config.toml
train_examples = 61250
rotation_deg = 5
encoder_parallel_block = false
encoder_drop_path = 0.15
encoder_width = 384
shampoo_beta = 0.95
epochs = 63.3
weight_decay = 0.1
Rows from block 9 of the encoder of a small masked image model, named by matrix and row number. Rows with one number belong to one neuron. Each number is 128 + 24 x the weight over its row's rms, rounded and kept within 0 to 255. All counts start at 0. Numbers have three digits each.
After each neuron's rows are labels from the 100 images, of 14848, where the neuron reaches its highest value: "top examples" is what is common among them. Only what is clearly more common there than usual is listed. The data: made-up road signs on poles. In brackets: how many of the 100, against the usual share in percent.
# fc1: MLP up (encoder.blocks.9.mlp.fc1.weight, 768x384), inputs 288-383
# fc2: MLP down (encoder.blocks.9.mlp.fc2.weight, 384x768, transposed), outputs 288-383

fc1.578:133158126121122102090095144101149153124113122136148162098148095153141085156255152164145119141163108114154134125133126132170121073139090106061150118174120112134142135137127123145136142127150124152117121073139132121159135149124132125133121147092106138132162119130167118142128114143138124160
fc2.578:149103146123160128140159102105138135078133131113126103160112161158128119092049105130108133142100119129123115123155129118115151161135161130166105134128155165118128121116121128119133114125125114117118131150078128128109106122157149154126147105172119139138115135152099125115167164122103127082
top examples: white face (39 vs 8.3)

fc1.447:136093134132131163101131111193105130149105133169121133145139108084135146112032095095153156109135135148130129141094093108062092167092153136149146121115131124140148161151119137123141150118114183137123130174162118144131143111120118129123112121125113113130128090113123123094088133130092115115
fc2.447:108157145141120138145093165037130091123130148079172130120113148152140138128098103121118135155133134105133099110117158133090155163126129149119118136124121142110108091124158117105114108130110113119148079162097126106104119139150149109100162085174125136100103121126125104148145143112150159110
top examples: pentagon sign (52 vs 20.3)

fc1.118:139172131105132104125111122063139147120130106120113152126139124149125086160255173164125118124118104111135145122143119148206121072152101113079153130137114119146130133120122129150141135128169086132121153054130128149140102136139141136165141160117107145132143105143146142145124117138112125170
fc2.118:143114130121118135126152129114132122140116146132144129118148130129145153109081112128138113127149144123137120133122118117099132155126126131134127117113130154122131131128145142103127133130132130133117112158116121109121126127119131121127129118131139105132115153128118132117144129127123122094
top examples: white face (29 vs 8.3); black face (28 vs 8.7); cross (26 vs 3.8)

fc1.415:122127165154176137112130091129118128118145073097103133167075116163124121147172139094144113110128136134134108126115086092167112123122106116146125160155126098158106171142155139144164159121129106110157121089136118100085146101102139138150136180114136113162138114124119163143090087089142157153
fc2.415:120119113086107124165152176110171162149147147133123085114185139084104135107111093130077122099117115102088121129134162158117130148132159126140142166114134127099144110070123140097117145120123155177133115150094108167126114144113145146103091110104096133097101152121152112136148119175130115133
top examples: arrow left (26 vs 3.6); black face (26 vs 8.7)

fc1.395:116111183088126144146123131099101101103151106162175094116112086135125173102140120130139145176140149139129121118114103152089109102126127118130145157141087099105092114105151109116135122168107139142131145107135142075149132077104136093143126137123110136142115075142106105112126118157142135178
fc2.395:160166105137125125160155119106114119108091111068079159115141185106154112146085145163143108093111121093152144116123145139148148171103122128150087135100122191141137105111107147103123126088130114156148114144106121130119126118092141152105163102120129103125119147108119136126154099125144111101
top examples: orange face (32 vs 8.3); pink face (31 vs 8.2)

fc1.605:139142101107113089174112183124127144103107111082115148091153132103140155141177173166129107137099114123121145067137170140153146104132101132097100124136076128130127077115139136125138098136142095154168143108124124156152094155097138107125166126130103119169112106148162111134150138120134120122
fc2.605:122146157097111122127129067154099097136125148138162106146134107132120120153134123137128115155150137158127103162129080132143124124130113118083133131150116140139148161152123122129118139145163089124073178109115129104115130102129099156099140163140137160116143125099102172125115150127127149151
top examples: arrow up (33 vs 3.4)

fc1.242:145112125166092123108104116151154150154119085153100171110177129102097105140116095112149129109148078155130088115142172133069135092134110135112115127103123142150138094146123150108137120115137133178155128109143091130117139170160136059120100131094144143107123103133119136097053160095099116151
fc2.242:088167132099120108147106105144134103108149153097166118140129098151159181105108129152148131153113166134156115145110097138138100151083136113090130115167136134115149129108138120132110105128137122088091118155129169116169124075109128159149123137151076110148098154140143116108175158124136160112
top examples: struck through (33 vs 14.9)

fc1.202:140186137107143104128117120068132158121129109116118148104137121146127084161255165159124103123123113119136137125137115147212124075152110108076149116133128129147124138126131122135148129118167093134117143063121125149148109131134134136173139145120114134138142111148157149143122115144120136170
fc2.202:126111129135120131115131129107120122124131143145132129155146131130131139111123140133140138126126123111137136125121139124112133128130103134134134127144126128124151127136141127127126137148133127122123131132129133127116127133140133127126128133123127141135122154119125113127134128116105133112
top examples: cross (36 vs 3.8); arrow right (26 vs 3.6); black face (26 vs 8.7)

fc1.120:155093123108109106107096130158120128189115143114106153128153107116170103142093113121140134138135132129120083145134162103104059145100125138120126132126109128127145176123098126083140144081116083155147102174103095159136107141157129146109120147096160123120143110133103110140120187081129112108
fc2.120:121130085090144134146125145142122118087137130128148089096130133092108101109117148125122120118123134143104133122127089109167150095188178128126128124128164100125156090146116102152108128145147194118100120113145153097143143125088106146106112113149084135133120111121136149127137086165125145160
top examples: white face (30 vs 8.3)

fc1.753:154058147154154139111132132121125118143181145086142108137107159130122148098027086099139158133088162139122115134136122130089105160105184139157137108122158152123146155126157133117097078124107155118113111168143113116148144095105102113104105130148128146109102126081067143145146143127130129114
fc2.753:116169107128102116110110113180118101129093099117151149120145105129134127106147143123101136112174132174108128139143127095136122141151127129154100140141131106126075117098097124140135137142162119162157140132070141171119116135139142150128145141095120103138143141175160129105135115106120135162
top examples: black rim (29 vs 8.3)

fc1.112:142144101133127083120114110080119138135125100109111157161135146142144106146254145159139101101119083095139127127168141124204112112152101112112134132143121098107143143146120086138140136108135068123100126079131131116133111148136144151145117140122104139108149141118098153130137128138134141141
fc2.112:141151109139155162098138147175160161128135126154145134065125110068104146119072117132083155141139146126126163140096113128137131102147127122120135124124115153160123122126120152121124120143145125157127137116132144136113116130106100099127123171091144124129089123128159154132133118148109162140
top examples: arrow left (42 vs 3.6); black face (34 vs 8.7)

fc1.208:154119109151098145157159114206143099145146134142171124153123116106136127086029113113154155157160144151121128119123146115054116162110171167177132144122138146108104132140114138113107116113110145122127132188114123130152145120117126115097137099084169119109121152092102104105139152129106110100
fc2.208:102117121131127157124090130091117117117126141107130119114132159138157139126050078114135131150133132131133107122108113120089123152112148138156116119114132134113146121099144123094118133140122138135137114161132134115096120126110127117146125117153101135117096132143117125132142136121138146118
top examples: hexagon sign (78 vs 19.5)

fc1.182:109178131107119115116110120074153160092145102126123173089157124151125098153255143183131105134124090091123118136138126156205139076137106122094130134133094110150146146109131120162137151153142103148116144089140133136138095144099137116129134146130104156148151088167165137125110153146126115163
fc2.182:161130127103118077134154118098113098132144106138105110151120120125135119135096136149131127132114149130151161096150113130121139129126097112121106134120115175121111103135069120102119124072157102111118118105108132109125120120176149167151123145122131128125143153093133139140177120100114129133
top examples: arrow up (29 vs 3.4)

fc1.482:125154134114132102093131127101176150105118102108143113107121116137113109137233154159132119131138116117129121106146134143166128063181096094111109141149146099121149124144125102135128135127141125145084137051130157133146121114124127092147117171129104105122132143120137158128131127139143131150
fc2.482:146092153164172148109134128179126144112118108152162146178107153135160153144084117089117107141124112121130165162122151111121107164089153167147143124136133141139093134111112140130132123159126140137162118180133114120110120116145125133108132161110161126150144141135113137102116123127114097096
top examples: red face (29 vs 8.6); black face (26 vs 8.7)

fc1.705:151068138152114153120150115179119106139133128114129118154125150107117140081002088100144164125142156148099101144115146102069119160106169168160110126115148131103119144149132138104102114129099168122109110185128109125134136112114125136104121101121145116102097133099107119121158144098126119100
fc2.705:107153116121147133111106137123142131117137134139155119111118089143152168143150120122106106158123112128130152082135131135114132138128115127158130142126117127132136101091136127160146118126135140140168140144123144147119116121126149097128134139134118149108129119144119137133119123149132147150
top examples: black rim (25 vs 8.3)

fc1.204:125167142100129103112123136070133124120108124110106113117143109172141120168255162142131114158111118118118111126143102168181080090139084102106115121112104149145111122103124115125140132131140083134168170065137124141125111123123144126173122145142098110158129119136148140148126120155135129160
fc2.204:155122154145104126153138136132121135140133101124107128118107130133115108129137146150132112081113105115153177124142139135142146143122107123107139109140147127132135133141166154127147125145139120145112121126121127108135132128143109126099144113107131148130145146118136138130120086130147079127
top examples: triangle sign (42 vs 20.1); % (33 vs 3.7)

fc1.598:135077141139130166138166125143130087146141167132142106164103142120137176106000091086127144119137157139083112143106135139076113194104181158174109121096144140124112116118139124129107110121097160108153129182106123141127140134104133106114132106126152117108105154106101117118121147127125123112
fc2.598:119163110140118112150091129133102128100122136135101131089121161143138109133154131136134127131108110129158124142148113088100135108122085118128144137139112117139107136115149143131129144116150125133103103107127099100118138105124126144118146106146122141132124129134128125126124104110130131125
top examples: hexagon sign (78 vs 19.5)

fc1.419:166084107153104161153147081127135085140148132109131101189098153116140121089142114089145170126093148137136106127143101135125106150125192103172159113132157160146097133132129085115120116100136123126128127176124107102119107114112120142154105139132129130120118161104075133132151104132107119122
fc2.419:134140138102145129113139147146123143155100132157137128100141147136130123110084103136142122109170117147125127133124130124085116120124095163119136150124116128131131140080138155123129097154126132138138128127107144126141142132142133116125126139092121119117089099145139143090140111101131124127
top examples: square sign (45 vs 20.4)

fc1.577:132127166148151138162090141156117146097141139124151128116142103118115120093080108139166137104088111151175122151134113086093128158113129103089155143127131113147138135131119118106115135113121153154171080213147095122127142144116127145119109078161117135136132124129126131085086112100138121123
fc2.577:131157113098105147106138139121109102122109114134090116147133122146134156133139132124102182117132146110066098079140137135129151089135149152151114125159129146090125143136152125111145081155136124114141180095122143155104112126143113153126128152123104147101138106106126065177165173154111165170
top examples: white face (25 vs 8.3)

fc1.688:120138135116159156155123100107115156130137155111129143127155126162154123162199117161123144165093087154127080103123090117171126157101132080118132137154068119130123147116106088156127150129121087105183105147108115099073125124133127140130102126116115155141102130140182133118131137128156137107
fc2.688:136158123117118097123140121160129099115128081132099120123098119114119135123135187125102129124139114137127164142153141127148155042160109146121098142130149156118152095128144148121151100137136135127088159072126140124188101139111118114107151137127129140106155130126091135147148125150128123186
top examples: hexagon sign (40 vs 19.5)

fc1.742:134180135118137097110117121067135140124113109124120149133145122144124093151255187165128114115121111107152142133146116142204136083161094118064149127134116127155127121116119126150141130106180098131119157065127120150136117132133131149161140149115115138146147126140150150152128117127123126179
fc2.742:139091121112107152124128144113139133144138150134141117118134126148135161107066071126141124133143133132122121127105129124091119159115127118151125119128130135115148142143154139103140133155095125139122121159119136108111112128129145093118114114141123111118121131124115103114129146128119142086
top examples: cross (30 vs 3.8); black face (27 vs 8.7)

fc1.480:138127097153120166111157105147111062141140140125122122140124155136139141106072066121131175105115128174136114142122163116087126170133164151162118128146127117112134140085162112105103142111120137150159146152141116122148118118108134143104108128141082142106084127107057128143154124140138129127
fc2.480:103113121145139109201120139156117157140116097135137161132131124092159118133113172103141108123143121092097138110148106141120121109113123106149107137099118166116085152128093123134124091103128103112094138098121156127095148148124147123128140145059160099113156132113170131111109119131136126139
top examples: black rim (25 vs 8.3)

fc1.190:101149149138109081095183123084130161118144107043100126123146119169120122128153214149072137145108111095148148153168109135171150127165132124071124130149098109101192142140161137125130110103154113125138155067120146127167138062105114134138159115122145143108144155132101114153126118134137129148
fc2.190:122089142080160137111081098131070087137148115163170119174120155138151162117110043124142113124130128148068101128124103115072118152125147109205106137114142159124058122109115119131110144142121143130116105116093139125086146155144152136111120130121126113144167128130107123117172145134091136115
top examples: triangle sign (82 vs 20.1); yellow rim (37 vs 8.4); orange rim (26 vs 7.9)

fc1.506:091141132136109095109083137144129079131098107122158159165146096138110134132113173167126161107141109160132120149156148154137137205114120132099123146145119138101140146141128115079146123114146168117187141163076130099131086161112135150092133154121120121135119180127087119152140134110148112122
fc2.506:145084129098141183145174126141094152145111147150117131101124164117146137136057059109156138139149143090119079138120128084088109103154170131129147127101153130143117125104119120123131113134104123156082142112146101121122153109084103145157156104122101135093123096106137126111127191110138144129
top examples: white face (25 vs 8.3)

fc1.213:109074129114124179131136118148126094156132153131155106146117142131136156112024076097144136128134155143113114129126121138071115179096164164183115119122145120103104129105136129108129114144100168140149111219122135124124137133104128127098105096142153123114108125130089092112103120114151120102
fc2.213:135152118168134078135151120176127133094129124154105136115129118114099072127109155127137140139119067135139106144127136120151140129113117114109116139120115128140136114135116104130085144097106111106101143038153107110123122100116133115161147153090128128130127116112139154144151159126126111141
top examples: red face (27 vs 8.6)

fc1.388:154155135121141096118159081076140174118115109109092160123118102177146105130234146136134115128106112106130162143130106120209126091178142112117122122119118115143126133100117121133129126138164061126099119065157114112159105141111129150151139152103131124137163128143143153162157130145140122142
fc2.388:091134104138110138133109169144140094139154130096137092127134162087098138122102155141081130122144135172122120108140141159107120133118085124161140144119137139182150150157092129101118149120118121152161117137091145141085126112141120137106113136146152130150102121117100128123143062168119134125
top examples: arrow up (48 vs 3.4)

fc1.533:098109137153133154134157111179093084150124154150145111148100149120130175084017097099138155104112142142139132131139141133093127202085165149178146115136153121126110100094145107103096119124132174137123136189130117125109167121113130133130114112142132119103115125092094121101148150121135143096
fc2.533:142112102144108159151104130181155156133121107112141150122165136109131138148115121119144135137144123135101112121105133105088136102126133141107126150085073130140145142136136146128129111117084139128151136117155120110158097124120122108110156144142112134128114156123128113150125118089143127164
top examples: black rim (25 vs 8.3)

fc1.97:109149132092122086124110139095154156121106112137092130090133126169119117156237163181117104101123104115137170119120126158210144102138071122077126146122105115163125129132110133136141141150160099135100148040113132131114132138124141113139130152144102138144161124149126153148107145154124140184
fc2.97:144106109147127147132138125121103113133151136137159146151129108131116171113083136132149105160150144117126092132142125108096131164135156128155122119120169145133131125142119152122133150112097136133132115168138117119154113134132121132126129109102162093159135142123124112124134131126170129064
top examples: struck through (83 vs 14.9)

fc1.268:129120119131108117129144160190090109142105130124130087131088114103121154086000116093133166132121139148128120174097135115080092134138155130118113117154128159121136123135126144142126156127113176122187133183123132122165157087123121130086112124110151096157142177102112121143137135121126123100
fc2.268:100100156122138181125103125105120118140122160107151133147113131119152150138067079099138084152150162162124103112110129101066120157118132145164115143112169136117111114125147150093108123110125132128105108165121128128082142141117128115120105094129136127135118100154101103118117102129140159111
top examples: hexagon sign (60 vs 19.5)

fc1.654:148190136114134113122123117072138155125127108121121157115150120145137074164255157168126105113125109104138142122140115150202121079147103120087155117140114121146129145126126127143147132119162099141118138062126122139154106137136141125165149152119118151127142109150171154135126117136110121154
fc2.654:124111106121120118127120121116115115124138133122132124125138135139119139106108132130130135140128124138142145132125134118122139130130118119121129134130121151120148110136133112110130130131141105118116137154119140119109110131134128142137118131126122127127122152118118111127153135132112141118
top examples: cross (39 vs 3.8); white face (32 vs 8.3); black face (27 vs 8.7)

fc1.460:142168128105135121120123100065129149114127107120134163117149135145136077153255156162144113107126112108155146115143119145203128091158100110088160124130113147149118149115121129132137125114176097128112143071122119124145114138138141121176141138121124143141129113153158142129134104126100129161
fc2.460:130157131126122114113159154123121124122129159135131105112121120150119129116142152148117155150118109144107150120123126131120138107120130146114146119130145121136158117141135124120146124143128108126135137135134128123124122110147134150148135149131126121119094142129131132130143135143130137123
top examples: cross (51 vs 3.8); black face (25 vs 8.7)

fc1.526:096109115111162147119126078125125142151136081125117149184151146149128122100174128124121130076107126124149145149163125088169138138141109114133175125166117080133120142123137130129151173114135102124133155110128090112071128094103148156129113120107075109140131097107080135159165141122127154110
fc2.526:140105114132121144146150184115175107148134174136171118111129093130134120134117134131145112139123118134072130102105122146114098097129130157112089135113155145116137144099104116096116078139113138139107110121127181129169134166139139087118139178116165131099142105136129128109117144144148096129
top examples: arrow left (81 vs 3.6)

fc1.143:123158139123113112140110132068166132133114099102112111122143116162159097192248144170129121136131099116138113115135087154148119081137099115089112114120102128149133116106122144146145133138136082146123146063154118133118089122084125127166136142133108107161132096153123134116106151139137133156
fc2.143:136154128110125094142137125142120140115122125140117144128154112132109127128219155148122112099106119127120151112146143138178146117127121112092131140133115137127133144133116133156128119115153100129122145097127136116161133137140128152132135142127128127125145139110147145131119121141138107159
top examples: square sign (41 vs 20.4); black face (36 vs 8.7)

fc1.93:138094150143123137105141112134101117101155144141169112118123122136109157110092090106169154139124148158140039133134118172055127165095171123169101121133117128128129120140148128114119103122122182123133124166146156096127117105108116080111114123154166127122113142145110083108050111156114141132
fc2.93:145132140119146119151152111161126123138107095123112148140127152150142075109089165150102143130098089103115191129099141108164107121127135136128123113123153140125092126112111133135123131111121089139125147110100128145135164109156139171138146145102104127126128122109156160122186150071136089112
top examples: red face (26 vs 8.6)

fc1.125:123092134136124166114152138147133096167133167133127094166123142130140144114010065101121135122147151172111090151108143126068108167089165170161140104123140132115130121119134124121112117131115153127156110221110113137141142110133125147101097121124161124101119143116114116138139142098137113101
fc2.125:132106094136131118159115105184108121085152123127133153100136108117100107120115167108144138161102116111123161126153120095150134122165110104135093151109158142124126134121127138142126139104125123133103123073126144121095148147097130137138130112096116148148133122135143114116111125155135119144
top examples: pentagon sign (54 vs 20.3)

fc1.226:128169125116141107117087140094153110127115129155105150119113093157122107156220140161135078113159094118100111115113135142163161090104110127077100120146095113143130137108114143143171163113141120142109125079102134152120092155121111129180125159130137142136120052152171133138130126108123137153
fc2.226:130151096123106114146142100059111119140156139121121154117180136120132154142088139174116140153113128103151130136124099126122129190115142123161123165065119143114153081126126122120091131148138096116127138177148123099095088120122135133127158098136095138126101169095121120098160145168132125095
top examples: orange face (40 vs 8.3)

fc1.597:140192131118140101121116122062134150124130109123125143112144122157133080165255167164131112121127108110139137118142123147203124070147109118078162126141110124140132133122132124143138129125170093126115137064128121133144102136129137135171146152117113149130135110149155144130128123142101127161
fc2.597:144114137115120143135150121096143125121124138137124147136152138140113128115133120133139129134126132122145131132130121127121122137122138122140130134114119147128142138133132134116129128125121123134107137134136140130134128139117126132136134129143126124126121153114121136126121133114124120115
top examples: cross (41 vs 3.8); white face (29 vs 8.3)

fc1.557:115171154091129055071140128068111164152096148118077117138148123124120119165162161132083088114119157113127126143128143163193124087142081102080129117137141138135172136154121142130177124121120101149153118108123105136130131117139159138175087132140125135116140123158148151151138099127140156164
fc2.557:114063129161138148143119147150120145105130102123164128125099139143101117120154122120137105136105106139124152156105119087101123136147104121194133120123158115128097113148139133142113158132146142110118121103143171126117146147142108139096120109102164116178171133133098102128116106140086094116
top examples: square sign (60 vs 20.4)

fc1.29:145155152106115117126141128072159122113105116139139133132164105132160116161255134152123113122162134126137143126108118161158118086154093137098121137123074123126123133077112148132089118169158081131124142099150101131162103128107119108170097147120150087124123124183139156113111128133092101149
fc2.29:133154079119112125178117097097105089135137099099113136112124143097112130123097149145129130144109107095121119121148126135144128170075151126127127141120088170119133130111132149074165136095136127150133087122114148111118119134113139154095143122126111132100127138056104115139127127156155135139
top examples: orange face (30 vs 8.3)

fc1.453:134099127141125161143144118184110113133147163130158108130103145087131141103007094088131160157138155159103107158109132155066115160108184153174142108147138126117138129136138100128120109110099155126126110207121131133142129115128120142105112101116158131094105139123105078090117119112097113109
fc2.453:120142140123134116148104131090111114124084106100124121121132133154108135113133119142118131108113088095154122090151108092132143130111121144123107164094121121125102113132119147127110126116157129126125132107106127124113102137110163120148161112139096134120141127134121137145133119137141141128
top examples: white face (25 vs 8.3)

fc1.502:140068132135124148126154134166107127158155128127117097134108153110127141101011094078121160125121176149092108119125147124090125168137184183173135104104171127118131140138146127094109119135108146130111104202131114143121152134121125143116114115128158117124110136107108107129142149129108119104
fc2.502:107172124113172124126100135124127124089150158115185143132148097125128108133171139146118109133120102115134143119131129130140119113106102115110115150122089094143113113083114137165124143121147126136128117098131129130126126103141159096125134133115104148123151111168110148139105107108168125139
top examples: struck through (38 vs 14.9)

fc1.712:123103109129126150132142139158133071142127150160161129131114118110131143114042098115132126112142141152127086109124124148083119176093175160191137094120144139110128148130146124109112148122132178088143099206114150110159114130122130134081139117123145139104092121128115104096104120114125117091
fc2.712:154139126129114138162123114151114160125149124145107137123144134096150114141124115114128182126110129068111125153111126074101131099133140109106124149113113131109113143123150111158113117123128092138095162072117101132097120124097120159144128131148127135100132130119165121155139120138116168153
top examples: red face (30 vs 8.6)

fc1.139:116090131170119133143136125184101103134109124137124116141109139108103178081000103088127153134133153131130123130115106103079126177107163165169102140109148112091126117128138131094109143112110189128145115195134112134096167117080121131107121106146115114135113124101101132130147147124147130110
fc2.139:116109148095142164115111151115149153134153140119151127137140112141138149170140108120153125125135127132106104120115182136086135112123128128111145137125107127122138126103141138151136090149113154141138125143130144132157075144143122085109141121102149131105164144129107100118079137092144143135
top examples: square sign (44 vs 20.4)

fc1.230:142156115111134116134124107105140133106123113111103128115136130136113094140255175168139103121103071092109154129155133135226131113157106102098140116142121126154101106133135129107145133131142075140117137079110135120143114160141141149162139141120134141167155118146126145142147120140127134145
fc2.230:118151119130109121129126163113124126165126153163140120155158142126150153114096120134128130151158180168122124115132131154102132122120122152157140135109120152137150146120112084132139120135164140121088177146123134122101106085116122102136119143093117145084102121144141120131130110145140149120
top examples: hexagon sign (40 vs 19.5)

fc1.735:107099151124127142158162136152072116137154152124152096131124138106114158099031100095117171142138167152114128119108146134063125167105165161180152121150140117098118108120127137103130119106079186140155117172093129110138155097109138119114090114145152142121133141116116125105142136162145128108
fc2.735:129117098128155136124121106166122118098095085153127168112128105150133131147121156150148140146119106107163131122143121127154143118136114142103088115094120138134126107147122129176107139130151104121115124087149157133157140133102114119152153140078094121111135131108107104127144126122130121115
top examples: struck through (38 vs 14.9)

fc1.228:137135107103131103172138111181139130167108109152161106119114106095172084126156162153122137128116142098102168096138140128190100115156121138142150137148149174129145189140119084106126105121130100111119145112123126109156110178141154112125132137103124122127135159116130152133135171098110134102
fc2.228:099155091138106160102125172120130130130164150125126168117128154115121149134128091105118126121165130158152081123128119123097158107136150133131140118126100082145120100139148140141126146146099127126075137113140123136099124089109107141127133136170139131123094118135114123152151051164109159171
top examples: arrow up (30 vs 3.4)

fc1.754:152140115138141106135138127129172159125125095105101166104136108143152059145245155149122062113123112117120138123166138162187120097145107117126139133124155160156117133152144121118131126144168074148116133068107124116164068151152144097147125161105172139140156114136128135125105113130120116144
fc2.754:121162135128126100121103105140142126136137171149174100168174133109107126118109134138126187157115116121138111118086124112118132142125136108127137114142095087112102121102092110114117142134140125097106143165136142128115154126137122194162119150144093131128114162133173119152172147115104149122
top examples: arrow up (67 vs 3.4); yellow face (27 vs 8.3)

fc1.579:126159126123120128162137124106116108106113104099145130130123113155159118157251163138143119152102104123144116133120100160153114116130069073096134126146118112137141124102104097147145117151171073151139119134130139108151115147129134150161146155103107137189140104137135140114144088121135115162
fc2.579:149171133127115131115125132069111149147143108099078118127157153155107091106098148131086132101142121145101169111111135144136167114151145176147119154128107155139126116132120148090122102107115108127111167077144102168106123123140102154088117120115138109111113163113146099157129166147139159148
top examples: hexagon sign (46 vs 19.5)

fc1.307:125079148080138093105110125152134109103106105167187137123140144130083170129115131138108121104141179104125129130134123123115134158135114127116123111109154143101145148139143142126139165155137178085122125124137162135167126130115190105098096143118115100122144150134156136148083082105125138114
fc2.307:144136143173142159134161149109153168160144180137135142125086115145151082133125131092134154132081091136126136135113147103114123127145141122145157125113154111156078116143147111147114127091115086151148126119141101126093158122134090149156154100171159118120111122124102101111125151168105093086
top examples: arrow left (33 vs 3.6); black face (25 vs 8.7)

fc1.403:145107137172097129121138115158129107144138125129142147158089124110132165100000090108134121130157150147111158117104129117067123149106162132159116139111134139112099141137116161151119109119093151114140130171117134131142116106108100106072122116125150105103117147097091101129113128109116130103
fc2.403:109107117133127167135119132114140100138125148114148105109142143127150138114030079117153133158144128127131079132115122128071114154110142154165127126119123128116139104109137123073119135123115135145141100187133111122081142131103145125131125111128114131127104134134125117111139142127135150089
top examples: hexagon sign (77 vs 19.5)

fc1.631:144108164149096120106146103105134101150125131134129087106137161141142145107058094129111130152116148133082131126141100178094141154142166124146102135108151140140135095148113128149113124123111154116097128151133140134136132102108105095140146113141102125133127134143118109111114163142135117145
fc2.631:129149109137163136149128149144119125088120101109099142150088119165130135126117135128157131156148131126181118174135105103094111139085116133120113117118125127109109138118130148114126124109123118126140117112118117121115105131112130134152132139124180129148150125086124172121124091088122133095
top examples: square sign (47 vs 20.4)

fc1.528:131093124141135153117127128172117097125122148148152125164114132112141152110000067076144137147147164145121132140113126120058118190093154143165131136107148134100128146139150131126114133121102169102117117177131124127138135126118129085124122095127169093102121139112095114109125118109117124110
fc2.528:102148142157119147141127128112148125155118154110113119113129129129117120111149130132139156120120104095125093141136141127120134128130153128166145120148131108145112130133129120099130130120125136136149107138122142128091124140110150147145122125141096140119106143123130102133116141130126140101
top examples: ? (28 vs 3.4)

fc1.82:131082116128135161131133142161117117139151138121145105140101157103104155087000087102138162131157152139092117129121134115071113155116175153188119122107139148107107131124134142133117132142106182119135115181120125138132132112114125122084114106137135104103110151117105096119145132111128130099
fc2.82:128118155165122103144140095136132102128102152149130141128156087130166133135149158109147119149138118133154124107155118136128142121128116133133113138130107117130146117109145111123128139095147113128130136119117116113128145125118160111165131126121140163132124123143113156125127131134121128132
top examples: red face (29 vs 8.6)

fc1.425:118170132089137116132118129096138145103148106122134165098150111146142091160255164175102112129115118121121154138135129124209122097152094107069150134151114120155145163125120119137135146114155085125107137068117127120144120141132144135159130150098118153149151115150175131131140111131132142144
fc2.425:145121139151128102122135139094121140128130137139120107171107126140130112129128133101135125141130108120134121121133139124116157113132133123133132132144168124112122110158122113126144125143143145142138130121135126157138127113154119130131125120142145109112129106136095103146107130135117108125
top examples: cross (31 vs 3.8)

fc1.600:145098133155121171158154108174114086148137118126160117136117122123134139114037075089137148117121130151118103147120105113077117176124189124180122132114156134122114161121129117115112100141108155113151119185128115103175121114108126130105103136120126125112089169110083126112114155108121094099
fc2.600:128145132120134136116124146119129146125128142115089144136110157107162109111105120116108126114132130122145109097130148128125132134121109170111112146129126139116133101106130133117098120105133125136115127103142140143095111130115135128135160128113118118119148093118153127131134095140139142143
top examples: black rim (39 vs 8.3); red face (36 vs 8.6)

fc1.618:154101132097102125117126120154084141175143146133159100129103133090157097107109092098105170173110149159125146094125138135085111117121176154120166106192131132112116158175145109126150120121143121149120109138115110085139112129148158142151127142106146114111123134110145119095140114106130106108
fc2.618:094151118121157125155136088094135101106107106112119151131187151184125142149143102130143080141153144064160104137140110101135135122137140126158096161107107145170129080095125140124120123103120157099103153132122141152126081114090114118119127138137100137094095153130081112126139124122136150149
top examples: white face (28 vs 8.3); grey face (25 vs 8.2)

fc1.234:134182131099125094111105128064141139119127107123120154106148125158131087152255176174132113118131109090146136116148118149204135069158101112082148124137115141142128133107125129150127122126173099130110156064129134122134103141131140126156138163111108147144139115146143137144129116128115125173
fc2.234:149107121142123156146170127110157120134121151143149119138152120128137136120097091133148120129132149148117145127116124120107141142106125140145131126109129121130124151129131134106154127133107123141119129142118106121141128119119128138143123120154124105124121139123130137128152137141126112088
top examples: cross (62 vs 3.8); black face (31 vs 8.7)